{"encoder_fused_qkv": false, "encoder_pooling": "attention", "text_encoder_width": 256, "one_sided": false}
Rows from block 3 of the audio encoder of a small contrastive audio-text model, named by matrix and row number. Rows with one number belong to one neuron. Each number is 500 + 50 x the weight over its row's rms, rounded and kept within 0 to 999. All counts start at 0. Numbers have three digits each.
Before each neuron's rows are labels from the 100 clips, of 14848, where the neuron reaches its largest size: "lies over" is the class under the peak; "top examples" is what is common among them. Only what is clearly more common there than usual is listed. The data: melodies that start on their tonic, played by one synthesised instrument. In brackets: how many of the 100, against the usual share in percent.
# gate: MLP gate (encoder.blocks.3.mlp.gate.weight, 512x128), inputs 0-127
# fc1: MLP up (encoder.blocks.3.mlp.fc1.weight, 512x128), inputs 0-127
# fc2: MLP down (encoder.blocks.3.mlp.fc2.weight, 128x512, transposed), outputs 0-127

lies over: A#4 (68 vs 2.2)
top examples: the note A# (100 vs 40.6); bell-like (77 vs 5.2); the note F (65 vs 40.2); tonic: A# (29 vs 8)
gate.499:544426475555514549452522513548495548566514584462466465601512417463556459456495495451506512405534416500562509495505415530474545521540415408538508510556559476515532461463449519477484503581543435522427545467563421597539507461521430470555430548505471562507409540551524525483488467534429643485471565489520605507459405495494500495498503455514602442496584475456568554539529461546526525454602
fc1.499:572491555527463475439500444581447415470484516522451487506518494503522468466439494459434507500504570573493435440499519551520456550540415580495525580467593547519415545423566460533507540593418496497461473478474465438460443557479493392458520508536447439492501542400454494531502569490585481519510494531620398543574599450511506516479462459508550494455546489551582567521397609447441496492544
fc2.499:574495574522462506500604505430592534495462448520432553549504492549461459518493558587529475502483527548426493565401414475481512493520395493431446517431526528535478472540418502484609405470475497570442514580548459435544474456517454523474468520494496440509633480411479572499471498556511567607396527512500502570527475510549459466459585531538602444490518463472436435507520497492425506430479

lies over: C#3 (54 vs 0.9); C3 (26 vs 1)
top examples: the note C# (73 vs 39.6); horn-like (53 vs 4.8)
gate.269:526535476521484559460553577395538473586425518455518536510498556414525493514564459502441504485485479496478570474497537491446528563464544471493574579593530455487463569504466430541519544558521441506474511546515432485535446465535498462489467526438440373491485412472510517530499533496503443508430450536414493519530571531544548396365559476514544405571613484491504526495429500417659480522481
fc1.269:468465496483530426540522398493465493408512473504467564483571423498470453532436563502458531462536529501505563515496490486598520420576498449550380482470459459492505481479568481490473495493532520534525533425491601493456585477488490493507485485560449636579462570554461539447450484510553577479505467505571522450517472511491477564611431521421477583406463496521547503508568525635387586521442
fc2.269:473552417467549406531441465532504453541443627481478475575512421519401536512470434492564566479519426491515545509435556437456508416511604473503528512546558396543525496512410501481545494526485478504502455549460519458555607464482483503502569475502513414490577485509462484514507527553482515417542487450524489567462418505464515445541575521543569466443334568574435524491534497530401488558482

lies over: D#3 (30 vs 1.1)
top examples: the note D# (98 vs 41.3); tonic: D# (40 vs 8.3); square lead (31 vs 5)
gate.22:506441547502500442447496481364534464465449535547634467502562521414485555494465495450453586529511597524432460536488449533500571420469498420487506515501432547472452474495500562605465496550520557472474533496463524551516451501473504504489483481510544532539444533514492449521472475508675634472491529460539497563445524507564522591594493552397507574518413413527510486536538430546454469510455
fc1.22:445437542402487449454532562407498448511444548574593519434572577485538524406495476463568559525544607422483574532492501459527521438541524505523540527522588510476519490516468556591532455486519468501482515442521532561523469484399560559503475485470502463496500586504460437449570467542637544644579496482536519498532562441548518455568549456469504454426486417431458486499492465428538509473473
fc2.22:530535495548519482340462522558472411512422582499478445536483444488498533468531501503412470417540551622530487455535483536461437530598479531492582450443430504475532449458419522505482495531563540438496492515482514542477579593445470475485527518508471492579540555532464521507568537486540426458479478463515576537434428484529453592509480564452491572453513355508466485604594543553475491529432

lies over: D#3 (28 vs 1.1)
top examples: the note D# (68 vs 41.3); bell-like (31 vs 5.2)
gate.398:515462449509552499565413438469459513486500459537551429581480532516513477562493516470445447520510512431444487502525396543512438512524497448483558537445489478544584459505511500443521533484478519576500470479469550472460610381663398586374527489445523406474448486454540558475523409519484514563430514534449595529430488471534480506492473490496429537527548528507535525596477554505423531464607
fc1.398:416523477571491459538431495466463509452495564509475506548473438483514453499597439491415558450486498587588523581455477507506423533544446468459561636473476540506577523507526524602463540550563547423502534475462547508533457491556555514492538463550466527503484466469487348413547481535425520563516605496499486545546514492481522540525479503473550353494502528559501414427540508392514562493429
fc2.398:481541515560494456504551533596401479467513501490435549548568505446543496522458514488587596529465544417472454529543606462427554489513514456568419519475517571467477430594506437474463475528457473456349444525545556485558409491519472525532580484567477472505546467489499485493453460477463505493517498485481548506600469453436384458557581419538436476456403547507512568542511476496521434614519

lies over: D#3 (66 vs 1.1)
top examples: the note D# (90 vs 41.3); square lead (31 vs 5)
gate.150:513448531351514456627490480479531527391454514426492567420526518517465536488538524465448468417533512532431464532488497508535577537443565523499480500471585418534534483449528486477494465461439477507465528498464455582421521546428448539505495518438467472533490568467452431438579568539523529493446435493500481478491538563464639517550457511481495540410389477489420480571537419500365499464532
fc1.150:527466467502537511445559540472663553532522487498581579556488498425528439427504493588565555534554473502516578455469506489540472444479484512555483517530486536429524474496468559509597419619469551511536460495522605462543510564499510581473512524531563628545539497521522515531503595477479546472498553559545476454469538460493426607466448535490474500503520459581473481650418541451444537545515
fc2.150:536534512504465539464545491611510500502548513453575537446484555477326503451517524514451514490459519541519390477489520466382551509532448440482577502523450480520486517479557553471482507482521553581490425499665495495562498431535469627588527562455547471516414343550500484520586513523462488567539483454461495443542465453538468543496516528498454521512558492543551447442463535475507470565542

lies over: D#3 (71 vs 1.1)
top examples: the note D# (100 vs 41.3); square lead (44 vs 5)
gate.32:454526571553500466438466513467506491490467539480660527443493437402553448472516501531513536546536555456477433577534518567494649581444434513532507446495422547571488447503477526487432499450451591333540548491483509435550519524434548493523487571476439485523458499546444483487495558489570554502498556459578479522560560516444508496504543604521433435492526473511513486529522606499542485582537
fc1.32:517473488509449454404558529495586538542373499476488509459475432493475487493516473524423484515534546423411511497513451478506683509526470507576587469429528443457567477468443475519493492448512468540532525383597595500509457550447523480491480544603491553483491448507532491531546497533555597543523492512607445512564604446549498480458568474533528546464485371562560450546500458492480500533509
fc2.32:483501453440482554475539458508517462533469517372498462495535479478537436455493529522509481495565475528457514411469594512382587445560492511498541512489542604542542480495576401598473513444479542467501514440598446551463583481522517477484419454499534579518482544487443536481510537432558490464372477419509595550488456489576439557500514523380440516483601482433534511442501573565531552489550

lies over: D#3 (90 vs 1.1)
top examples: the note D# (100 vs 41.3); square lead (49 vs 5)
gate.69:505422462455462451377564516431548517468479557506499580527415504417547500446427487548558623487611548445530501549490504500505478543628477539483540432512539419523499521497503512517558485518490519429527510440605487500441623542509496481503524491500524467572474522540454537478496562608568609531462408464601554461480520489528583532484482523463478467438474416491475519532504579515455465407502
fc1.69:538431496474563546554447558541432493616460541550449534515564552473451470518546460471520381447422485524459604416527599454502437561458542491534412566499445385576484545453441466505477469460564430586455514577455480451526386441499524500491502481495530486420519498488515498526501419437495440493532458546434564439577562542464474465510483489553498528430558510498497452431422412478527493490507
fc2.69:499558520523540450465469529491560510517497568456520512483514558496432561555536510465478570465497450504462534448450566453508379531490495425595541455553576557570482480489568464438396604550451432568517495579463553450534528481461607478562543524542501560528590553502507480506571542543568575495595475421573503542490530467439554460518542516505541454461450571484556469475511377440590441489558

lies over: C#3 (55 vs 0.9)
top examples: the note C# (94 vs 39.6); tonic: C# (25 vs 7.7)
gate.249:483521438450547454466530522458583443548492472523509482572449573452499507430534469447516505489547567565527454368449554454517567459488509507526532469518451528550455491528439495546588473484538434510466569576444459515330441529520426531436475485473546464522469506540582373454484415407440431482520539554479498531482605509524519453542524569512449509553436388471459490478427539492474564554501
fc1.249:538537454518547410542468486397509526364522517492482493550483494530508495556432543507475489486430514508565428587454429510571549395615501641455467464479455495478543536463517532514415508535432523521527439433539535480561578497514574498562427472575501438423561524523511557479489519533547541515526482501545553434524374551482519509476567449498496582511579451563516472533599414508531454510525
fc2.249:504508600483471474543426478556458542502469476448559451561529530540521510548563451561480463483556404558496536449488416552496460458539529490510490494457495485503521436468510570434429492448415542585438510417513463438445421524622497478510564516502479524526450425482475471485477495563430550524527401420531525469465521553516515545575465417356478440602456509444399588539536571425469500470524

lies over: A3 (78 vs 1.4)
top examples: the note A (95 vs 39.5); the note E (68 vs 39.6); tonic: E (25 vs 8.3)
gate.143:493467632565523549529552547457476473497500563483617516594515495572600403523492425467531516469514429582544438539545523568567517533456442543568479528423438523595458544584527484553470522468493464604562447482516498498475475467469603525559512509413460460531553555515543543502508458477457519459542481486412581548540489433452424469557435531446391457520488498507487520511483473505494526458390
fc1.143:538496422470481393446498466523459547503428519498457551492450460488448432524545379586493494492482555447562548436440453438492507492534496491507510475538517447442548547495434415553569470415493578459456480527465579430492546553540341552450482521467553540477436532532465548453459537446473461539538527507554505493506485553627500501506502487529516508507466427635586479473521443445511381575458
fc2.143:463466501493493550505489531484559449507491488496590503529572422490463677532469390429528544528502445564528437514460503525545581518518569434493485499430590577480479478472465484427518436589516494526442441453513497489481583511507493445504568406600510400527470516553471517579455603579477468525451441477503428532475520452442475478399559511505509535554448517458431474485535481476592402512536

lies over: A#4 (66 vs 2.2)
top examples: the note A# (100 vs 40.6); the note F (80 vs 40.2); bell-like (78 vs 5.2)
gate.3:441490439490478485539528487498499520532537415514572471570558475483577543567545516580449439445505459519598416438498456541489515528425467499482503536544486473493521550483476523473509509488481459524420507475609422604487430534546487409630475511457468430422447570465538507489504391555437494542405508503413549456484507449410494511490540464464513514514524441444519406480551355603539468539516
fc1.3:538477544571443479525507537480496418446499544567502493440519493431454487446436464506503574448533508546481551535515520542543464484476446495605525419457569456487467452574511420466463533540567477407594490485400642479555477454448498590446509557507545499500491444421473538485492621433519436531573463522529431475583534498567497389525499571546505519542481505553516470507369589484445486478512
fc2.3:503514555507540493535523513539431455554490502459545513462478480563460486480511556500472442406554450565562401553506442489462521540487549581466530531514540515562438464484467581415480556536475473492420422441469432410468527551532470470478477508527549521437528423480559407505498492529667464543535532459592520527563572462577407576461489465463531532489506537370533616416479560458485481464530

lies over: C#3 (48 vs 0.9)
top examples: the note C# (74 vs 39.6); the note D# (67 vs 41.3); square lead (34 vs 5)
gate.25:494397576497482459468504443509474536505492469550563530384518503463537592432477619478482516473582530484482525491483498512468554513522497581537501506615555482605522473442432562579466448421514487536468554537540482464492547527509496557500482502502527549481490507456405417456453639502483520552555403440457527415510542540486557467462537452512435492440459391449441384499417542516580480471517
fc1.25:487497596493490550500535485599510508520522508526496551402483526513499501611462430435501489547487522465549477397453474467564432556522515523440547550525524395549482416468546417483607576545493458516555517539508415503456511372483519459502519477481569396496466420514415490548475510565538421479637451443479415495532425503505518436537574458483456571478494570520444500525479584514560504485542
fc2.25:484483483515492478480447519487489587560387436551525475504560546456423519553440529419575482481540511383548603482520617505542486547484479447426406456516510566430505537537528566547479588504510506555468527577509472460550423493534463549466514506539536517517528561447581515485435462462458442522512591622388543521540521502515483496365428496588469499472558482484551438468510482483582468488531

lies over: A3 (56 vs 1.4)
top examples: the note A (100 vs 39.5); the note B (82 vs 39.7); the note D (73 vs 39.6); the note E (72 vs 39.6)
gate.433:435449557494453578533422415624494455576509507361582554504513517423478519507438456486476460563496452503392430498517550544523505479459465502456475528437496400510444477547434524476488515577477487506451509489557461335573497442430560507523484466571519500445498442451520555615502537487473437460496474464518488462496504508434570504537551412537469473540509484513543515533520606483455444461589
fc1.433:430522641481426483468513426558540466572465488384480511554488413416500468550466443488424448519613445552523456520484512519606488486509463505454439540481469497490453456550402509478509503614550383520515614572563496497515428473481564529517567565526583524455540474500534495605640575516510482558533493469520481481454528497508473507540508445506441500540471541546495508487491504545504407488469
fc2.433:434483661568575497549533428477432518497583476418433443537498565513579439494418547549525474479489497594551511519511454442468442446462455453562382587486473561532454492519522494496503404546535515460539572477543481511551462531445565518535564490599542510490498475457555486519395454466416437544488492541513474461449473540519508485390550465558407521545447498560493568534473548495517477445447

lies over: G#2 (41 vs 0.7)
top examples: harpsichord-like (36 vs 5.2)
gate.155:485494546507540430453474465555478486543469469530419519550512409501499544587467477572585504507514455489548483460451537499549430526598506424494473441568530541433372511484515568508535567500469500480497571515545525394478498507496486516391544468508628557514528498518534588449386438417434608458457500476378559508570523511482503563508581493463483460466448455481536445403520464519457555470525
fc1.155:568480495489426485414472390533464559476352429464578495545466473569540484450365521588418509459584523502526489505481563467507416460411483484522481454512493477474523494504486503506413628403499569425482481444524559431527548407477541458521509401545478457518483445539522511432508536445481483511456476479490517482445542552515652497438453467520538476455525446547490452471496509526474532442529
fc2.155:566470479474508432493490552509457479438470550563491497419474501580538505503486496473525589569482548483495465499472514543559488565414474520589486528415465447434409444498548453561526559498482526524546534470546503450411412442515544419495520510463499553620533506463498556523525500388479523500524305497491449425492488579538576478506452532570425501513555530437535499556488448472562552382450

lies over: G#2 (40 vs 0.7)
top examples: the note G# (66 vs 40)
gate.165:493485463490486525460467527441463538503509524529457508559468505563457553447461435492465569453395448626488496518506554444535449452611566444452529546567535525515432461513453470451475448504459505421513486550530541522470592450581548461454508559485501477477395425454643561488476488470388521520494546464477526551511460545487444581570426543510513517531521518478559453453526542421342511485578
fc1.165:424474568488515622543575472524525514552509570525540487449557564478567417519519486490513468464697431434551443548474521589476438591563508501502525511474450495536487456509617543475512452477453578474509534517490433561437457531518559546627476435467469510478516517469484560487488501556494459447470520554555463553561512402510381530487571464476543513521471556472509518531429531497576516550459
fc2.165:480568492497457489532520432520611616504471490579522532419469432395513400502487538502483441548509549483524497463497418427567462573499514547498504605514531507554612416537525546446549540527502494504587459514527555565446436541503601451540447446540513482473421542607530515450447558600493520527488514471500462524602585502437490478510484549461449570604568516455490516561466459467476531494499